{
  "encoder_arch": "transformer",
  "model": "encoder-decoder audio transcriber",
  "dataset": "strings of digits, spoken by a formant synthesiser in many voices",
  "train_examples": 39062,
  "gain_aug_db": 10,
  "noise_aug": 0.002,
  "time_shift_ms": 100,
  "n_mels": 80,
  "hop_length": 160,
  "input": "mfcc",
  "spec_augment": true,
  "win_length": 512,
  "tokenizer": "word",
  "vocab_size": 14,
  "encoder_norm": "layernorm",
  "encoder_norm_position": "pre",
  "encoder_activation": "gelu",
  "encoder_mlp_ratio": 4,
  "encoder_head_dim": 64,
  "encoder_fused_qkv": true,
  "encoder_bias": "none",
  "encoder_qk_norm": false,
  "encoder_parallel_block": false,
  "encoder_inner_norm": false,
  "encoder_subsampling": 4,
  "encoder_layers": 8,
  "encoder_width": 192,
  "encoder_positions": "learned",
  "fusion": "prefix",
  "decoder_width": 128,
  "decoder_layers": 12,
  "decoder_norm": "layernorm",
  "decoder_norm_position": "res_post",
  "decoder_activation": "swiglu",
  "decoder_mlp_ratio": 3,
  "decoder_head_dim": 16,
  "decoder_fused_qkv": true,
  "decoder_bias": "all",
  "decoder_qk_norm": false,
  "decoder_parallel_block": false,
  "decoder_inner_norm": false,
  "decoder_positions": "learned",
  "decoder_prefix_bidirectional": false,
  "decoder_connector": "mlp",
  "decoder_tie_embeddings": true,
  "init": "trunc_normal_002",
  "residual_init": "zero_last",
  "optimizer": "normuon",
  "muon_scale": "spectral",
  "lr": 0.015,
  "momentum": 0.95,
  "nesterov": true,
  "orthogonalizer": "newton_schulz_5",
  "adamw_lr_other_params": 0.0022,
  "grad_clip": 0.5,
  "steps": 6300,
  "batch_size": 256,
  "epochs": 41.3,
  "lr_schedule": "cosine",
  "final_lr_fraction": 0.1,
  "warmup_steps": 180,
  "weight_decay": 0.09,
  "adamw_weight_decay_other_params": 0
}
Rows from block 3 of the text decoder, named by matrix and row number. Rows with one number belong to one neuron. Each number is 200 + 20 x the weight over the matrix's rms, rounded and kept within 0 to 999. All counts start at 0.
# gate: MLP gate (decoder.blocks.3.mlp.gate.weight, 384x128), inputs 0-127
# fc1: MLP up (decoder.blocks.3.mlp.fc1.weight, 384x128), inputs 0-127
# fc2: MLP down (decoder.blocks.3.mlp.fc2.weight, 128x384, transposed), outputs 0-127
gate.205,208,187,187,167,185,197,221,183,191,218,214,198,187,249,225,178,192,216,209,187,194,201,218,170,201,245,198,204,208,172,151,190,213,208,205,187,191,191,190,195,184,202,196,244,228,197,182,204,205,213,213,202,182,201,202,209,246,207,222,231,229,236,221,202,194,184,197,249,203,190,206,222,223,216,177,166,199,227,193,233,200,179,231,212,182,190,168,217,192,207,215,202,193,235,197,216,201,204,235,204,213,191,172,181,231,205,179,224,203,183,158,159,187,181,160,174,195,175,200,194,175,174,203,222,186,212,188,190
fc1.205,178,197,169,173,182,205,223,186,179,196,234,186,214,250,231,161,170,230,202,195,174,218,172,165,176,266,234,205,201,188,158,194,238,194,211,194,242,184,203,193,194,201,206,219,210,226,172,186,230,222,212,194,203,206,190,224,256,215,191,226,238,225,221,200,209,219,170,240,186,198,200,240,248,226,201,220,173,229,241,215,184,195,225,191,176,183,191,241,201,196,202,210,187,227,188,225,224,180,238,216,196,207,181,173,240,229,150,223,229,186,205,169,221,205,151,180,197,190,196,171,197,207,189,218,191,206,206,226
fc2.205,230,229,203,224,231,206,144,197,175,215,169,191,192,180,199,204,185,177,196,188,226,163,203,243,174,178,223,199,238,187,210,188,181,193,211,165,178,179,220,196,208,178,199,229,195,179,168,201,217,160,182,212,210,237,164,171,155,219,189,195,207,203,206,240,181,226,228,196,173,205,220,200,164,187,211,160,257,202,207,194,242,201,209,189,206,224,220,180,235,195,234,212,215,192,193,214,182,215,232,194,158,172,208,203,154,239,184,173,223,248,178,217,215,193,201,168,258,198,222,235,179,262,207,227,187,182,141,162
gate.206,202,221,189,174,187,222,200,187,182,199,218,170,195,227,183,191,180,189,173,194,210,188,174,203,177,204,190,157,187,193,218,180,201,195,210,203,208,196,205,171,212,224,208,178,193,223,203,164,229,187,204,199,190,187,190,221,197,199,197,214,182,185,200,174,208,204,188,223,233,175,193,220,233,194,198,188,170,185,228,200,227,233,179,185,185,219,198,225,215,200,207,207,185,175,182,241,215,199,197,216,183,202,192,204,190,234,193,209,206,207,176,183,203,190,196,228,231,209,185,182,200,208,219,152,210,188,192,202
fc1.206,194,230,232,185,184,211,220,186,215,197,205,198,202,213,233,223,181,198,171,180,193,180,182,216,193,190,195,208,219,214,209,192,191,206,186,210,195,166,191,178,201,206,238,198,186,177,249,224,210,192,215,216,181,182,194,235,175,223,176,232,175,176,196,211,202,203,188,224,216,193,197,220,190,175,205,219,181,190,215,182,225,198,199,190,204,198,210,208,190,177,212,206,189,189,203,235,203,191,221,201,201,225,199,192,197,235,194,209,199,165,184,185,201,194,196,237,212,179,209,170,170,195,171,183,202,210,181,177
fc2.206,187,207,177,208,224,215,199,207,207,204,213,216,225,194,191,182,227,214,183,239,231,192,197,196,227,171,199,204,231,204,205,197,215,188,199,189,221,191,186,200,207,201,215,221,191,201,179,201,215,206,169,188,170,188,217,173,190,214,177,185,209,175,202,218,193,202,176,179,204,176,175,217,196,197,187,193,215,178,198,223,217,198,198,207,188,205,193,213,191,211,214,225,187,186,208,199,178,187,175,198,206,230,183,189,219,194,193,192,189,218,204,204,211,208,203,208,208,190,220,209,187,180,194,189,201,188,209,207
gate.207,188,197,191,199,199,221,201,191,212,209,196,182,215,193,189,188,196,174,193,216,179,198,192,194,181,201,228,197,193,186,222,214,195,218,196,197,221,207,186,175,217,201,200,211,198,201,208,205,183,234,198,223,206,196,190,187,170,223,228,233,179,180,229,208,201,226,187,225,200,214,201,192,153,173,211,196,179,175,197,244,214,213,165,171,209,216,196,231,204,206,160,219,237,192,208,171,201,220,182,204,189,199,197,229,191,190,219,189,184,186,200,210,179,184,213,214,162,223,193,185,204,204,235,173,154,234,205,214
fc1.207,178,215,166,197,204,220,200,187,207,210,202,239,180,205,205,178,226,208,159,186,214,168,185,175,201,215,197,224,185,210,221,230,233,162,222,188,198,216,157,203,168,185,225,241,198,160,207,208,206,157,243,218,203,196,215,229,180,224,170,184,239,241,199,247,210,175,192,202,191,203,202,195,193,213,216,182,213,181,187,188,179,183,225,216,188,177,202,187,193,205,233,168,196,171,186,184,192,193,220,193,196,211,215,194,179,205,180,214,183,206,212,189,183,228,197,187,223,195,195,222,162,193,179,209,210,188,223,186
fc2.207,196,178,220,181,210,206,215,190,174,182,200,228,189,196,203,204,177,194,228,173,198,185,199,224,200,191,156,194,208,173,179,204,188,226,232,221,197,218,239,205,229,203,184,185,169,231,199,241,211,189,178,190,147,209,198,157,224,161,234,221,202,169,210,191,169,217,182,170,192,214,213,179,198,201,169,220,187,209,209,198,229,215,230,188,224,190,204,169,214,177,184,198,166,238,231,223,212,232,197,203,185,203,211,214,205,205,217,201,232,204,178,189,234,202,225,214,214,198,195,188,185,190,194,189,207,174,170,203
gate.208,169,151,205,197,191,227,181,188,177,186,204,222,198,170,212,220,197,227,194,184,183,222,177,210,212,161,189,202,227,206,243,181,217,220,233,174,211,195,228,190,226,193,213,229,231,175,184,158,160,200,217,170,193,193,198,207,229,202,187,204,177,252,158,171,181,203,165,216,179,213,217,173,229,183,175,191,208,180,217,188,247,194,183,184,157,163,213,184,214,214,188,218,238,198,208,215,190,210,179,218,175,174,193,199,188,185,196,233,200,185,172,219,220,202,247,174,169,213,194,205,200,191,202,237,168,227,182,238
fc1.208,176,162,202,211,193,221,182,177,185,199,208,227,193,169,227,230,189,213,192,197,177,228,176,215,222,193,206,228,238,212,259,177,228,208,224,194,210,207,206,174,217,201,199,203,218,175,183,148,176,210,205,166,190,191,229,198,219,208,190,193,211,259,172,181,169,198,187,209,186,219,219,175,232,204,186,202,202,223,202,186,241,203,200,201,160,173,213,180,203,214,182,195,230,190,211,203,195,194,173,222,191,173,195,208,185,202,215,231,185,203,167,216,221,197,234,176,154,239,190,190,205,175,194,228,141,218,200,231
fc2.208,210,229,195,205,201,203,240,226,274,158,188,198,188,226,171,206,145,167,184,222,232,220,183,202,211,155,252,124,219,152,216,214,164,181,198,191,196,205,159,237,179,218,193,169,201,216,278,232,223,232,153,184,210,169,211,191,198,258,206,179,234,192,229,152,222,209,141,157,210,164,175,209,239,203,275,174,151,194,180,187,215,218,180,194,182,195,220,123,179,198,203,210,226,184,206,188,203,206,180,189,161,201,190,187,174,201,224,208,219,219,188,202,195,223,190,184,232,195,221,194,194,241,196,263,231,203,187,218
gate.209,220,204,176,173,199,170,213,201,217,190,202,202,214,183,191,251,234,198,182,182,216,223,207,195,182,191,207,196,211,186,225,208,199,223,169,170,210,191,196,186,165,226,192,211,181,213,191,186,198,224,197,194,189,194,210,190,196,173,196,169,207,196,251,202,207,162,195,203,199,193,190,212,168,221,191,199,195,182,186,190,224,192,197,181,200,203,235,188,237,206,210,221,190,196,184,190,192,191,204,205,181,177,189,244,209,177,190,180,229,174,167,217,220,244,199,221,209,162,187,207,192,167,205,177,193,163,209,207
fc1.209,221,196,231,210,206,228,182,262,158,192,227,199,191,179,204,213,209,180,190,203,185,199,201,195,226,196,195,221,233,207,175,176,207,173,199,228,201,200,221,170,187,180,211,169,206,212,209,192,190,145,195,180,197,210,206,177,158,213,191,193,215,231,204,223,187,212,219,216,161,214,212,197,195,208,219,174,221,194,172,236,204,184,185,177,195,201,163,201,204,176,207,222,201,179,222,197,212,228,218,152,180,205,198,193,190,226,189,193,142,213,173,190,204,205,186,189,200,185,189,195,204,163,196,206,220,212,221,224
fc2.209,205,198,214,203,196,194,192,203,212,191,185,193,201,196,208,196,187,208,205,209,217,205,201,212,198,193,193,188,194,173,210,184,209,198,226,183,205,216,198,196,194,202,215,216,185,211,184,197,198,198,192,210,197,219,208,201,205,192,201,176,205,189,203,205,199,189,197,195,190,212,215,197,209,220,196,201,185,191,183,198,201,189,207,185,210,221,210,214,179,198,199,202,199,212,210,202,205,185,213,203,212,215,198,206,191,192,188,204,189,194,197,199,203,180,198,202,218,206,211,197,190,203,195,201,212,192,191,200
gate.210,167,184,199,190,223,187,236,231,233,188,213,183,209,167,220,212,185,213,184,206,214,200,185,205,195,226,234,195,191,191,190,230,215,216,177,188,181,184,140,184,231,192,197,218,172,231,206,192,203,183,216,205,196,231,189,151,215,207,174,172,199,197,194,196,186,208,228,192,167,187,213,185,197,188,205,194,184,174,223,207,186,196,207,185,217,200,207,216,204,184,206,217,185,224,169,232,200,168,187,205,170,198,209,238,210,194,193,195,216,191,211,185,210,215,217,226,221,198,228,164,181,181,215,184,208,207,207,240
fc1.210,218,198,207,205,214,217,175,199,194,207,225,186,211,233,215,190,234,177,169,228,202,194,205,227,208,184,157,220,195,183,217,188,203,217,211,211,195,203,219,205,188,221,190,194,193,188,200,205,218,218,193,208,192,191,196,224,173,185,233,207,207,208,171,151,211,232,239,174,210,193,180,211,199,197,180,208,208,200,196,220,200,190,191,188,207,200,159,197,220,221,200,225,213,193,200,196,216,205,195,190,199,190,185,207,203,199,204,247,195,210,152,196,181,190,217,184,173,206,215,215,218,189,191,173,215,234,208,190
fc2.210,199,203,210,204,197,182,197,193,205,189,209,198,204,198,209,198,217,210,200,194,188,198,189,205,216,195,195,198,194,209,193,198,216,199,205,185,186,196,211,202,216,197,195,196,190,209,203,202,195,192,213,202,184,195,200,202,193,198,192,199,207,190,222,195,194,200,217,209,191,201,198,206,202,196,203,191,197,197,196,200,203,196,192,190,211,202,185,204,197,201,198,212,192,199,195,205,205,216,195,192,190,205,204,200,211,205,188,194,208,210,194,196,200,199,205,198,203,186,200,199,205,207,203,208,198,197,203,214
gate.211,181,200,200,226,180,206,236,197,213,206,217,179,201,188,158,214,209,179,218,205,204,205,182,154,189,233,212,184,201,238,229,197,225,227,236,200,184,168,156,187,189,212,197,191,196,214,220,216,224,188,175,206,196,228,203,186,178,187,189,219,203,183,199,199,241,181,197,237,219,180,206,197,190,209,200,188,177,204,240,216,216,199,195,185,202,221,203,192,190,207,196,169,188,183,227,187,148,190,208,194,198,244,215,182,190,167,191,201,204,196,230,190,210,234,223,156,226,193,161,199,175,206,210,176,176,158,189,185
fc1.211,207,238,224,197,221,184,225,216,195,199,179,198,228,193,170,215,201,189,184,188,208,207,186,185,196,232,173,205,172,196,182,185,204,223,219,156,236,188,193,200,187,219,188,181,176,195,211,203,202,202,178,199,177,215,180,169,239,193,162,233,171,222,215,189,208,218,191,203,202,214,200,196,189,184,176,201,215,211,220,202,193,214,208,221,179,186,218,204,183,211,224,186,202,201,211,202,200,219,202,215,229,205,221,201,209,157,238,220,201,199,180,190,183,202,193,184,179,158,208,169,223,172,196,181,198,198,216,165
fc2.211,184,200,200,206,191,202,217,207,186,213,185,203,182,210,196,193,189,207,191,185,202,215,177,212,187,213,180,207,196,190,195,197,199,195,200,194,180,200,183,196,236,207,228,175,208,194,192,216,213,207,206,190,205,199,209,220,196,208,188,202,195,184,165,210,206,201,191,202,213,209,205,196,182,211,214,194,199,192,189,218,223,195,211,208,215,221,195,194,201,206,198,193,208,210,193,214,216,196,198,200,224,177,218,185,199,188,190,187,191,209,189,210,174,227,187,199,225,200,174,206,207,212,210,185,185,200,203,207